A small image classifier, trained from scratch: layers 14.
Rows from block 5 of a small image classifier, named by matrix and row number. Rows with one number belong to one neuron. Each number is 128 + 32 x the weight over its row's rms, rounded and kept within 0 to 255. All counts start at 0.
After each neuron's rows are labels from the 100 images, of 14976, where the neuron reaches its largest size: "peak on" is the class under the peak. Only what is clearly more common there than usual is listed. The data: rendered rooms with furniture. In brackets: how many of the 100.
# gate: MLP gate (model.blocks.5.mlp.gate.weight, 512x256), inputs 0-127
# fc1: MLP up (model.blocks.5.mlp.fc1.weight, 512x256), inputs 0-127
# fc2: MLP down (model.blocks.5.mlp.fc2.weight, 256x512, transposed), outputs 0-127

gate.255 [103 157 118 130 152 149  61 199 142 149 157 131 151 162 129  65 138 143 134  97 175  77 145 147 128 151 112 109 101 140 125 176 164 138 107 104 113 144 135 198  79 110 100 192 110 138  91 162 115  68 129 162 157  97 122 131 125 146 100  93 151 138 145 181 138 108  63 121 166 149  91 112  95  96 105 153 107 150 161  77 171 151 164 113 157 102 151 150 122 132 104 154  56 110 184 130 161 201 161 125 130 132  71 175  93 147  92  73  94 107 143 164 159 179 155 135 111  87 121 147 120 117 122 126 123 150 127 142]
fc1.255 [165 109 166 120 122  58 136  61 100 130  71 123 155 135 159 177 134 129 122 113 175 167 131 138  94 127 125 156 104 109 142  81 107 121 126 136 167  88  55 142 174 174 161  68 100  97 136 149 136 154  92  78 117 125  89 126 128 117 125 157  82 174 148 124  82 174 160 163 105 157  84 121 127 155 110 157 173  91 134 105  93 161 138 110  94 135  48 112 144 112 142  63 153 123  81 145 122  34 101 149 146 105 172 156 141 149 181 181 174 142 109  88  79  80 111 149 178 143 115 119 134 126 146 120 122  78 144 114]
fc2.255 [106  97 134 202 142 135 102  72 147 115  63 179 188  77 133  70 144 150 111 150 182 153 142 165 116 159  86 142 135  94 162 119  79 120 105 144 114 102 175 103 194 136 140 165 111 129 156 137 128 156 110 178 123  99 135 136 108 113 107 125 204 104 126 141 172 105 102  89 119 102 116 200 110 128 132 118 141 121 131  76 136  88 141 121  90 165 193 145 130 103 211  86 131 123  77 165 135 151 110  82 182  83 162 106 115 122  83 137 108 144 104 124  96 130 119 117 139 108 151 157  72 111  98 153 118 103  84 198]
peak on: wall (66)

gate.373 [ 33 175 154 132 146 164 109 159  86  84 155  98 121 131 126  98 143  88  99 141 174  69 129  91 118 137 160 112 163 173 167 141 130 163  89 121 126 163 114  21  95  89  80 131 147 107 174  85 132 130  98 161  83 154 167  88 110 125  77  94 170 109 173 144  72  74 134 138 121 167 119 206 112 178 106 112 150  81 147 135 185 110 102 167 102 130 117  84 121  89 142 145 132 139 111 137 162 117 115 148 103 166 136 124  95 129 130 107 119 172 138 119 102 112 114 140 146 116 124 198 120 193 137 158 120 155 115 176]
fc1.373 [105 112  95 163 102 142  99 100 131 167 161 207 138 242 122  71  93  87 136 118 164 180 160 164 168 121 128 115 117  92  98  85 158 103 115 118  97 147 104 151 135 121 128 122 151 148  98 158 110 126 157 112 139 120  90 143 159 106 127 120 155 154 137 149 148 174 126 151 188 137 149  97  81 134  90  85 190 153  70 111  89 221 134  70  99 182 116  99 148 143 123 138 187  82 137 175 110 135 131  82  39 115 161 149 105 140  86  98  97 163 118 184  99 156 139 131 122 111 115 158 132 135 122 155 153 162 141 105]
fc2.373 [112 132 109 139 110 111 184  93 126 111 161 127 141  89 149 153 157 161 117 143 120  95 145  22 135 119 121  86 103 114 154 172 137 174 176  92  80 118 157  72 160 146 132  62 145 137 138  87  93 129 114 170 140  44 102 141 114 131  97 169 134 115  93 151 153 102  97 119 156 172  69 110 127 139  95 146 188 161 117 106 127  91 128 114 127 170 191 105 129 124  98 100 151 142 150 130 160 129 115 114 148 212 180  71 177  97 152 118 159 130 127 159  91 167 125 130  77 194 118 124 173 105 157 137 120  89 128 127]
peak on: wall (71)

gate.151 [151 144 139 100  83 141 143 110  79 120 131 110 142 154 115 147 137 139 139 137 122 103 114 148 133 168 116 103 190  89 128 125 112 107 100 176 162 143 194 129 156 133 110 119 154  81 126  93 136 145 163 140 142 115 125 114  90  71 100 219 206 112 153  92  91  79 131 120  87 123  62 135 161 136 134 145 173 141 125 162 144 128 148 122 187 115  89 107  88 144 101 135 137 158 102 109 119 111 140 181  93  79 223 135 127 138 127 130 126 143 127 133 103  94 125 115 131 145  97 118  72 106 174 109 120 140 181 152]
fc1.151 [124 152 129  71  72 146  93 131 109 105 144 115 127  85 160 124  85 111 183  98 169 119 145 133 119 140  93  69 138  98 115 158 162 129 112 125 140 166 171  96 115  93 139 132 114  62  96 115 172 175 111  96 109 130  87 159 109  49  61 139 135  76 157 110 130  69 153 137  93 118 122 133 158 203 135 133 213 179 173 185 124 154 129 155 180 148  88  45 100 106 144 124 100  54  64 150 175 180 170 123 104 120 186  81 106 115 126  98 153 150 114 145 123 165 106 135  77 119 112 154 100 111 150 130 131 176 119 135]
fc2.151 [124 138 145  71 126 159 116 104 151 203 108 120 113 131 125 169 139 111 174 149 121 124  72  73 117 121 175 172 114  49 137 147 127 166 155 108 133 107 168 122 147 101 107 129  98 114 183 108 158 160 156 175 159 136 117  94 103  98 164 132  85 156 138  87 181 115 190 104 137 109 158 123 143 206 145 130 144 137 155 109 164 125 163  92 134 181  68 164 113 111  95 120 129 153 135  89 151 115 102  76 134 114 151  98  66  62 138 127  84  80 162 185 187  96 142 136 180 126 168 151  87 156 157 106 147 110 169 124]
peak on: ceiling (50)

gate.146 [138 154 125  97 178 189 103 132 116 156  69 133 138 157 121 102  58 149 106  98 177 130 113 163 117 116 109 132 129 108 138 117 123 139 144 185  95  81 156 100  95  95 169 107  86 112 144 171 169 142 130 134 159 154 123 106 146  95 102  61 116 146  99  81 102 117 128 116 121 225 145  95 106 184  92 101 132 158 134  95 156 143 147 159  67  82 133 170 150 159 161 131 131 153 178 167  62 180 139  93 103 108 164 186  77 186 133 168  93 115 101 118 106 171 201 143 167 131 133 120 125  50 138  99 136  86 148 151]
fc1.146 [150 143 129 126 102 110 128 122 138 148 149 149 110 102  46 125 176  96 135  93 153 138 102 129 171 122 135 102 167 111 132 130 127 171 128 129 185 147 144 127  99 130 119  65 154  95 147 173 122 170  78 141  99 167 104 111 147 161 124 158 121 103 159 138 106  84 141 125 141 115 151 152 149 133  82 109 141 113 108  84  91 124 170 130 182 189 115 184 101 180 162 148 106 132  75 160 139 114 100  70 132 136 103 130 138 119 111 160 170  71 169 147 112 166 104 110 122 130  97 131 128 164  69 189 142  66 117 136]
fc2.146 [107  69 149 196  92 120 180 128 172  87 135 171 156 132 137 123 147 131 169 130 184 171 148 118 119 158 162  77 124 144 107 114 103 173 167  86 152  87 138 166 120 122 132  64  84 112 127 143 137 138 208 160 148 137  65  65 121 142 156  85 128 117 124 151 120 235 113 133 169 148 115 127  83  96 200 145 178 130 144 127  85 146 149  67 112 103 148 153 117 150 134 152 139 115 154 171 142 120 163 108 151 105 203 104 197  89 108 177 152 129 121  78  91 114 167 156  57 122 159  62 104 162 126 116 110 114 150 130]
peak on: wall (83)

gate.74 [148 140 110 107 147 121 103 135 184 100 136 127  86 126 130 139 149 108 112 119 127 135 151 127 128 123 171 151 124 130 108 138 117 129 126 105 144  96 190 108 125 183 168 108 118 127 141 122 164 182 101  74 105 161  94 127  91  75 105  71  98 132 106 134  93 112 130  81  77 131 140 159 169 164 163 163 135 163 100 119  86 110 119 138  98  94 133 120  36 107 175 119 138 128 114  96 146 194 176  78 203 150 188 136 140 148 100  81 140  83 177 137  70  81 158 123  94 111  76 130 135 125 137  67 117 128 165 166]
fc1.74 [153 139  96 120 140 140 142 163 147 120  62 149  81  85 133 156 104  83 158 116 170 108  83 132 184 150 114 151 160 139  78 123 128 115 148 116 146 105 169 159 113 172 164  67 164 161 135  73  99 177 107 100  94 119 117 115  64  84  85 156  91 152 100 100 131 114 113 112 117 128 134 125 169 139 215 113 178 157 147  86 137 147 108 102 104  96 145 124  79 161 153 137 181 119 117 118 137 145 185 177 178 145 173 140 109  64 108  90 144  76 177 124 100  78 187  83 104 117  66  88 145 150 128 131 134  99 157 136]
fc2.74 [197 123  98  83 117  96 117 166  87 134  66 101 176  87 116 135  96  88 155 116 108 136 202 149 121  96 149 114 135  87 178 118  94 131 157 105  98 135 142 159 181  97 141 112 104 149  99 109  69 124 107 124 147 137  59 127 139 113  97 140 130  94 128 107 129 143 154 167 180  85 162  85 118 116 112 160 113 132  96  96 176 154 209 103 142 153  87 143 101  86 171 136  99 140 152 122  85  74 117 120 138 136 197  51 133 152 106 132 132 165 122 134  66 116 120 161 166 118 218 137 113 155 133 166 112 135  81 117]
peak on: ceiling (53)

gate.287 [ 57 129 148 148 168 138  74 188 124 127 116 201 116 163 153 145 150 140 162 156 135 176  96  66  93 132 185 121 102 129 143 118 128 162 129 141 162 121 115 140 108 141 121  79 124 169 139 116 160 152 128 142 116 125 127 112 187 159 113 144  87 136 176 147  71 143 138 134 117 105 126 184 136 158 169 134 143 167 142 168 119 117 102  61 102 131 134 148 110 131 149 106  74  96 160  90  86 131 156  97 132 134 122 127 146  79  70  99 153 140 124 127 144 108 111 107 177 116 160 138 111 117 149 139  77 184 159  91]
fc1.287 [153 197 185  97 117 139 147 100 112  93 142 123  88  79 113 145  74 130  70 166 147 133 171 100 135 139 146 133 128 138 138  83 160 144 142 154 159 135 113 171 122 146 161  90 130 215 139  89 162 104  85 123  87 150 163 135  85 135 130 146  93 124  66 142 141 174  83 131  86 126 115 180 149 117 166 133 141 119 160 178  96  77  93 135 104 179 172 106 132 132 139 127 175  68 180 118 125  94 136 136 204 180 154  80 145 115 164 141 136 109 118 169  94 120 115 116 100 139 193 156 151 119  95 185 114  87 186 156]
fc2.287 [ 84  83 119 116 129 123 199 177 110  92 109  96 115 172 238 163 145 122 136 144 115 193  98 121  85 114 119 132  69  85 130  90 151 124 107 178  99 135 100 210 107  97 131 106 148 196 169 166  88 125  90 108 155 177 119 133 121 123 132 106 131  75 105 189  99 121 149 126 165 113 115 126  79 113  52 179 116 151 131 146 121 141 105 167 120 134 193 122 137 131 119 135 138 119 111  92 154  82 134 119 142 130 138 139 108 114 156  92  63 132  75 101  67 143 152 143 114 136 111 141 130  66 103 145 163 177 131 176]
peak on: floor (62)

gate.120 [144 169 112 163 113 163 178 148 133  97 182 150  78  93 109 123 183 123 108  99 170 100 135 152 131 116  92  85 145 102 153 129  85 138 114 183 136 140 145 137 117 170  71 117 129  82 135 111 145 137 157  53 108 143 106 136 158 130 150  88  31 116 153 124 140 101 108 130 148 175 101  94 118 152 120  92  91 137 101  85 101 102 167 133 156 100  92 111  73 157 174 120 141 133 181 200  66 109 133 125 164 143 159 103 136 159 185  49 126 133 130 144 154 147 130 118  90 138 185 157 111 140  54 139  95 157  96 188]
fc1.120 [ 98 106 132 140 150 141 107 177 121 119 168  88 197 179 118 151 149 118 166 122 165 112 116  97 152 100 164 133 164 172 131  96 150 186 124 113 157 158 131 135 152 105 136  89 119 176 110  90 135 159 116 181 161 137 155 160 148 110 125 156  38 151 113 205 164 131 170 137 145 100 157 103 134 171  81  96 101 178  72 129 153 122 120 152 155 190 126  99 114 119 148 172 162 115  92 219 119  98  96 109 165 138  69 112  60 135 118  98  71 131 128  56  98  75 116 133 150 116 149 153 166  85  51 149 127 145 139 138]
fc2.120 [136 146 132  58 130 161  76 139 154 174 121 159 176 148  90  49  88 105  74 149 119 126 126 124 171 136  90 183  78 107  96 185  96 176 122 169 125 130  54 102 109 134 125 127 173 183 147 107 110 178 109 153 128 153 117 142 153  97 148 132 163 169 168 118 113  84 145 140 137 153 134 179 118  90 122 123 116  80 122 142 116  83 181 132 145  28  77 161 122 141 110 124  99 164 129  93 155  97 151 143 110 106 103 121  98 121  95 158 157 116 118 170 187 120 100 147 139 137  46 116 192 162 135 145 100  83 144 181]
peak on: floor (63)

gate.143 [ 62 134  78  85 186 108 146 121 137 126 156  71 144 121 142 120 174 120 138 104 100 129 101 149 146  72 130  73 125  80 161 155 143 126 155 155 114 137 114 182 151 129 186 137 131 110 120 146 139 118 120  63 163 142 182 144 148 150  82 129 145 163 159 141 131 128 147 141 152 113 138  58 120  76 177 115  97 103 138 119 164 131 159 115 144 136 142  97 112 100 163 129 131 105  97 148  35 180 106 116  98 150 102 101 104 100 121  73 110 113 152 129 164 110 146 118 103 119 165 162 137  60 116  87 126 144  80 160]
fc1.143 [174 154 163 135  84 123 102 184 121 137  95 147 104 116 148 119 132 134 103 127 154 119 145 135 142 116 119  76  76 181 176 172  76 106 140 114 137 111 132 130  81 189 119 131  95  76 111 109  91 159 145 135  85 111 138 112 122 207 169 107 164  61 124 130 123  78 155 166 116 139 165 110 182  92 172  96 102  90 119 137  86 120  76 150  78 114 129 139 141 127  93 151 129 138 144  80 105  62 128 121  80 171 136  66 104  60 130  63 136  67 144 107 146 126 143 123 143 137 169  95 112  58 101 161 134 126 125 165]
fc2.143 [117  54 153 134 179 133 130 139 189 169 103 154 141 103 128  97 132 102 133  97  86  82 115 125 168 191 130 136 143  84 142 124 104 113 160 186 165 143  91 132 125 118 136 150 157 107 110 125  70 127 174  89 105 132 194 199 123 123 124 126 196 148  93 102  85  80 127 101  82 143 205 137 127 126  77 127 136 123 116 129 142 133 151 104 161 109  61  90 178 120 120  64 120 138 162 166 110 142 138 111 154 123 125 118 156 215  95  97  92 109 176 150  87 158 118 180 153 163 131 176 132  95 155  71 123 174 128 126]
peak on: wall (85)

gate.91 [ 97  89 146 121 125 108 122 112 130 150 130 159  58  65 177 117 123  50 104  96 121 180 153 127 135 132  83 142 187 143 116 154  97 140  47 171  74 125 119 189 111 123  99 133 146 102 135  61 123 136 147  54 120 106 136 179 179 149 119 147 105 176 117 156  78 134 123  97 119 135 117 109 177 114 191 174 162  85  67 168  92 100 127 142  84  64 102 129 129 177 101 140 127 128  98 172 103 118 135 156 141 184 115 144 104 107 136  91  98 187 127 125 156 186 164 107  76 111 177  55 183 116 100 135 119 132 108 131]
fc1.91 [141  85 137 128 166  66 200 153 178 167 100 115 128 151 164 165 120 116 120 130 158 136 131 136 114 144 135 100  60 122 108 152 171 122 154 217 123 161 176 150 182 146 148  49 173 116 148  96 133 118  97 122 156 110  99 157 163 129  80 130 176 115 115 124 101 118 139  73 138 194 170 153 106 125  78 142 113 118 160 125 109  97  83 123 108 192 172 156 133 113 132 171 113 151 128 117  95 116 102 100 219 204 166 112 150 150 105 158 100  95 123 163  87  95 101 107 123  77 128 152 142 113  39  89 100 136 129 128]
fc2.91 [177 131 136 138  89 127  80 133 128 138 107 140 119 132 165 107 133  99 154  96 144 161 188 194  77 160 115 112 123  72 162 110 102 163  99 159 199 113 130 164 143 141 104 160 129 151 108 120  92 120 116 144  98 138 135 211 123 100 147 110 172  98 165 146 115 130  84 172 158 103 130 188 153  95 130  86 126 126 105  90 187 142 164  92 127 111  99 128  97 134  83 169 146 111  56 156 121  93 107  48 152 122 152 140  90 109  84 117  81 157 122 125  97 150 144 112 108 107 135 160  81 157 165 100 144  86  77 150]
peak on: floor (74)

gate.486 [102 110 163 127 141 180 134 132 116 162 142  63  92  83 155 111 129 139 152 176 153 109 148  87  99 125 118  99 152 111 135 120 161 106  90 122 146 126 101  72  99 134 129 152 135  79 151 110 130  92 146  87  95 177 119  86 160 109 158 147  82  73 135 132 125 157 133 142 100 148 128 130 148 105 156 193  84  77  95 111 195 136 113  92 129 203 150 140 119 113 113 131  81 133 102 126  88 175 105 159 152 123 138 137 116 124 128 141  99 129 103 101 119 161  76 121 132 159 165 139  57 121  81 138  77 119 165 180]
fc1.486 [114  82 162  85  64 132 147 125 151 119  88 182 131 145 123 162 141 182 123  99 136 116 105 144 114 119 128 181 141 124 115 132 198 122 130 127 102  65 144  85 143  83 127 117 158 152  94 141 111 150 105 124 147 150  66 137 158 122 133 116 112 155 148 130  97 150 133 191 133 163 152  95 138 142 122  92 109 122 110 117 138 205 207 118 159 144 125 147 156 147 130 129 171 134 155 107 139 118 172 104 108 107 193 158  83 116 209 179 101 143 136 157 165 103 116  93  90 144  72 118 107 150 110 117 125 176 161 125]
fc2.486 [ 87 155  72 158 152 172 129  86 131 146 178 108  87 123 170 148 151 117 104 200 176 131 134 133 112  91  97 125 171 195 148 108 101 172 118 116 165 140 155  98 118 174 134 111 160 125 125 124 114 176 106 100 160 144 107 160 103 172 103 100 123 138 130 114 150 188 146 121 103  67  86 122  77 138  77 104 169 126 170 108 176 112 141 118 182 122 151 112 153  91 159 144  93 161 124 217 126 176  96  99 125 142 103 107 114 117 154 120 136 115 140 171 107 144 136 122  88 130 134 153 164  92 104 188 188 106 138 169]
peak on: floor (66)

gate.502 [118 140 117 126  88 124 137 215 138  82 132 104 157 101 168  98 118 175 151  93  84 161  99 159 149  70 175 117 139 110 138 152 119 141 134 164 143 103 125  91 181 102 116 127 135 161 129 126 110 101  94 144 120  83 178 130  85 207 136 127 131 141 149 158 150 167 147  58 128 158 149 134  86 162  62 124 136 156  88 129 162 124 216 150 144 131 174 101 214 138 111 117 106 106 109 105 129 139 116  94 126 130  68 142 112 105 158  73 133  77 120 147 106 124  80 104 112 143 129 160  21 158 141 191 104 146 161 111]
fc1.502 [ 94 148  97 126  75 118 109 170 178 149 129  83  97 108 128 136 156 111  87 139  89 153 156 162 115 151 138 109 191  76  99 112 113 173 153 116 120 157 118 100 143  85 124  71  77 140 143 113 101 116 124 160  89 113 170 115  62 187 139 167 143 205 166 114  83 139 102 112 142 131 147  83  91 163  75  81 106 139 147 138 206 132 115 127 120  93 140 101 130  63 134  77  94 125 170  79 153 188  86  86 136 127 101 141 133 152 145  99 141 160  77 197 130 146  99 163  80 172 207 166 107 144 128 139  98 144 151 117]
fc2.502 [131 155 170 187  96 175  86 117 125  90 124 124 157 125 125 105 134 105 156 114 165 145 150 133 148 128 101 106 146 140  86 193  60  55 149 109 143 139  75 143 181 118 162 136 104 117  93 127 101 182  86 135 161 114 186 151 161 103  91  84 144  98 175  99 109 110  95 155  75 122 150 141 140 113 128 120 105  65 150 184  75 138 117  49 165 149 116 141 103 115 132 106 230 112 137 136 129 141 105 150 117 186 101 152 140 132 132  78 124 161 107 154 107 133 104 134 110 157 130 107  68 165 138 130 112 123 137 119]
peak on: wall (66)

gate.131 [137 133  85 119 118 128 156 126 169 119 136 168 131  99  87 198 131 109 120 121  66  72  67 133 155 116  67 117 146 131 164 130 125 175 127 126 174 141 144  65  89  89 105 134 117 123 185 146 134 116 128 155 157 133 124  17 158 104 121  59 131  98 208  95 143 157 107 110 122 165 132 135 117 168 161 121 157 128 153 196 162 118 129 114 151 162 172 118 135  83 100 147  97 113  65 136 127 142 110 146 100 138  86 148 160 123  70  90 153  52 119 121 142 153 169 138  87 114 122 135 123 117 147 148  80 142 122 139]
fc1.131 [135  86 151 134 158 118 161 178 202 129 115 143 133 114 163 178 145 113  88  91 125 118 108 142  99 163 167 129 159 165 122 116 100 122 134 131  76 121 162 174 146 144  84 177 164 130 150  70 130 136 156  98 138 123  73 101 106 105 135 116 130 126 119 148  77  82  87  91 158  95  80 142 130 131 136 102 184  73 117 108 120 153  91 137 140  85 113  92  90 152  75 159 141 119 146  56  86 156 155  82  59 160 113 120 118 200  93 132 139 106 109 139 207 143  80 137 163 106 153  96  88  98 155 143  47 140 158 130]
fc2.131 [ 78  67 131 151 171 136 108 109 149 124 119 167  99  69 119 154  97 200 173 121 141 118  82 138 209  70 155 116 157  76 140 179 180 112 124 113 144 125 163  70 183  64  82 122  92 161 115 139 162  84 119 156  70 176  66 149 143 123 158 135  96 101 126 161 150 138  94 147 192 129 117 120 107 134 132 120 117 150 127 134 141 175 138  63 107 148 106 142 154 131 132 165  66 129 148 134 115  98 153  80 156 149 203  83 119 139  84 132 116  81 140 159 145 119 111  86 178 155 161 112 180 140 132 123 147  93 133 105]
peak on: ceiling (52)

gate.81 [130 149 131 111 146  95  98 138 108 154  71 118 128 108 121 161 113 109 130  78 131 134 116  73 162 133 136 144 127 181 127 121 173 149  83 113 145 122 169 147 143 131 157 115  85 157 172 152 171 154 134  55 163 130 141 110 102 108 143 144 108  71 134 114 144 161 106 144 188 179 160 121  93 151 110 176 132  97 154 147  68 113 128 191 110 123 165 140  84 123 203  88 181  80 121 118 136 137 100  64  89 168 147 130  45 138 147 116  84 139 109 174 123 194 146 112 144 163  89 161  74 101 145 116  68 113 120 146]
fc1.81 [117 111  86 102 129 118 126 168 138 182 141 190 148  74 136 151 119 143 104 181 107 150 110 120 154 129 152 115 158 150  66 133 107 171 154 119 220 123 161 119 141  86 130 128  74 119 144 139 151 114 126 106 141 165 147 134 135 106 121 182  79 111  96 148 114 152 121 134  95 203 153 138 108 136 111 126 143 119 175 156  93  70 116 105 120 102 133  93  98 173 128 104 115 115  96 122 161 136 170 131 100 121  87 123  84 122 129  32 151  90 194 153 116 116 199 143 180 196  87 104 128  75 143 106 147 178 151 103]
fc2.81 [165 162 134 111 150 181 104 156 120 152 141  98 110 127 153 116 117 168 138  80 116 124 117  84  97 118  91 160  53  99 137 158 112 145 165 154  65 121  76 108 138 161 151 170 149 200 165  93 209 113 154 147 154 165 149 187 116 136 127 125 181 111 194 148 173  87  76 171 128 117  76 117 112 129 139 121 180  99 127 115 112 164 133 137 154 148 134  91 121  49  74 118 131 131 163 128 147 120  83 180 107  65 147 121 113 143 164 111  83 128  68 106  74 129 129 107 111  64 109 126 121  81 133 105 132 202 127 106]
peak on: wall (65)

gate.138 [ 83 147  90  83 144 145 146 107  81 134 109 132 203 105 128 130  94 140 136 207 189 139 139  98 106 177 121 109 164 155 131  96 127  91 155 136 126  92 172 118 141 143 107  77 119 125 113 119 100 158 158 131 171 179  54  85 118 101 151 159 116 133 113 116 122 137 131 103 113  76 176 166 149 112 117 113 136 117 180  75 149  86 122 132  67 167  69 141 132  79 123 126 147 141 127 139 135 147 114 103 169 141 144 131 144 172 123 173 126 190 135 103 104 111 111 143 113 101 100  94  83 156 111 138 127 138 153 132]
fc1.138 [101 128  81 145 141 175 164  38  90 146 162 150 100 113 118 113 173 125  80 159 148 144 146 119 141 110 173 157 135 175 110 148 168 114 154 128 126 142  87  84 168  88 118 138  95 144 107 115 163 121 127 153 158 192 110 106 130 102 119 121  99 132 125 149 123 130 102 125 140 171 187 122 160 180 143 132  98 118 121 157 137  50  94 115 181 101 157 134  70 117 109 105 134 124 129 183 132  76 100 133 119 164 129 128 184 115  83 108 162 152 104  99 132 119 123 126 107  59 149 191 155 111 146 101 112  71 155 113]
fc2.138 [166 163 145 117 112 109 150 113 112 161 131  94  76  83 105  71 141 148 139  85 105 126 160 114 159 174 124  93  85  84 139 131  83 109 174 163 112 149 176 106 117 138  89 117 151 146 166 141 115 114 112 102 104 177 167  86 131  63 163 229 116 129 156 149 113  47  45 188 136 171 137 162  94 140  98 118  99 183 142 147 129  91 125  96 113 122 139 122 123 104 160 127 115 108  69 118 109 142  95 119 117 185 177 141  67 121 139 134  99  91 129 138  91 164 213 180 143 115 184 102 180 153 125 149  89 162  28 118]
peak on: floor (71)

gate.85 [ 99 150  96 195 105  83 134 115 125 139 187  96 107 169 109 121 140 123 128 134 128 168  87 145 106  87 129 122  98 192  82  97 172  78 122 107  60 103 134 125 111 125 142  75 131 101 114 167 124 108 122 149 137 127 112  95 162 154 164 120 110 151 168 143 144 144  46  98 146 138 152 105  82 155 148 116  71  70  62 149 120 153 144 111 139 140 176 142 127 113 142 156 115 101 143 173  92 152 106 153  99 142 179 183 167 119 102 133 148  92 160 152 150 157  66 133 151 111 132 134 140  92 127 162  66 133 132 152]
fc1.85 [ 95  82  93 146 202  89 140 136  84 109 142 113 141 165 155 178  96 120 137 120  67 153  70 116 139 158 124 184 119 130 110 111 117 102 170 157  92 152 162 118 123 123 123 136 181 171 105 105  91 192 157 142 146  93 110 187 153 142 143 105 122 141 122 199 141  73  77  89 141 152 129  68  85 105 138  59 121  76 116 120 161 158 136  75 134 131 162 105 148 133 148 190 150 128 154 100 101 161 101 122 118 126 125 179 147 102 114 172 111 129 120 110 138 201 101 103 164 177 151 141  94 123 127 126  44 169 103 125]
fc2.85 [143 160 118 171 142 132 138  95 149 109 194 118 125 183 160 160 153 149 169 104  92  76 181 129 145  70 156 139  85 105 161 104 170 100 118 179  87 110  60  97 154 145 151 119 188 176  94 122 152 123 108 226 133 137 120 153  83 153 116 156 127  87 101  99 186 160 152 121 136 138 174 132  85 109  63 151  97  79  84  87 179 171 153 131 120 125 127 139 171 141 100 210 110  77 138 153 118  78 148 173 147  96  50 100 142 104 144  95 128 114 150 138 118  53 169 107 140 120 164 146 146  47 157  93 127 135 113 166]
peak on: wall (87)

gate.176 [108 202 118  79 127 199 130 125 115 149  73 130 177 129 174 155 180 109  76 149 150  95 133 117 108 127 169 103 141 139 126 173 125 171 126 177 112 139 151  53 123 128 170  80  94  94 101  77 115 135 164 171 138 147 159 105 122  90 148 107  75 173 136 132 156  78 181 110 115 129 127 102  81  99 123 111 170 123 162 131 130 101 119  95  73  26 197 130  85 130 158 117 123  70 152 111 113 102 119 147 143 104 171 145  97 135 203 157 120 153 147 144 116 151 124 150 150 142 102  83 144  71 156 116 176 139 111  66]
fc1.176 [102 152 142 112 186 150 134 173 117 157 128  73 133  96 123 153 141 125 111 160 176 158 104 120 133  84 127 119  93 135 101 162 110 122 130 165 147 160 176 119  97 111 125 135 128 130 161  76 164 168 122 133 195 151 134 135 186 112 137  94 114 132 126 195 151 150 135 157 176 149 124 151 132 158 136 149 139 118 129 109 126  95 108 127 116 136 144  51 101  60 137 104 181 109  74 180  88 127 115 134 128 126 123 174  82  97 153  87 159 168 137 172 119 148 113 143 123  55  74 119 122  65 167  77 109 176 144 143]
fc2.176 [172 165  62 105 165 116 184 151 134 122 108 117 142 121 156  91 108 102 174 111  96 119 112 172 162 123 106 150 148 113 142 127 148  81 189 123 125 102  67 130 162 177 139  96 143 126 181 140 134 156 156 152 135 159 136 191  65  54 169  92 125 166 135 111  76  20 116 133 123  83 148 144 193 145 114  97 106 119  95 120 135  52 130 130  90 111 132 143 170 132 116 109 116 132 118 102  84 153  97 183 179 103 127  91 137 128 112 174 169 131  75 102 127  59 170 164 157 187 142 116  91 144 114 156 141 135 112 136]
peak on: wall (64)

gate.235 [ 69 148  97 108  82 235 156 118  91 157 108  98 131 119 116 149 150  69 102 124 120 129 129 118 105 113  71  94 132 174 113 111 170 107 135 150 118 116 168  75  78 127 124 100  75  80 132  95 118 135  47 133  86 110 111 173 105 142 137 155 156 134 105 182 130 184  83 145 124 104 130 145 117 109 103 108 122  85 105 132 123 142 112  92  95  91 146  86 173 132 134  96 124 126 115 119 190 124  91 149 137 148 143 142 119 163 190 131 181 114 137 160 122 119  85 126 142 125 141  95  80 124 202 101 166 125 114 118]
fc1.235 [177  92 115 124 119  73  93 124 133 124 175 155 133 118 168  88  69 123 157 104 162 145 147 228 139 107  78 132 124 145 112 135 115 191 115  97 119 146 147 199 116  76 143 132 162 153  98  85 157  89 202  89 115  75 120 111 170  83  92 147 120 106  88 129 104 131  92 155 113 149 114 113 111 107 128 131 169 137 100 125  95 153 150 159 178 106 164 142 122 140 125 112 163 153 155 159 131 106 131  89 140 118 145 107 114 118 120 149 138 112 128  56 120  88 125 103 136 134 151 137 138 172  69 130 120 160 216  88]
fc2.235 [ 77 111 130 164 104 118 127  88 166 105 121 125 124 109 115 164 132 146 104 154 162 119  62 113 193  66 118  87 148 149 172  52 111 119 125  92 131 152  50 122 169  72 145  63  88 130 142 110  93 149 106 126 141 139 146  72 186 161 142 149 115  41 166 180 120 160 119  98 157  92 118 143 165 141 143 149 142 155 142  99 143 140 110 139 166 153 136 134  90  54 117 103 145 102 185 156 164 166 144 146 123 109 117 153 130 155 135 112 196 131 151 172  93 123 131 141 127  93 107 180 180 101  62 168 128 128 126 141]
peak on: wall (90)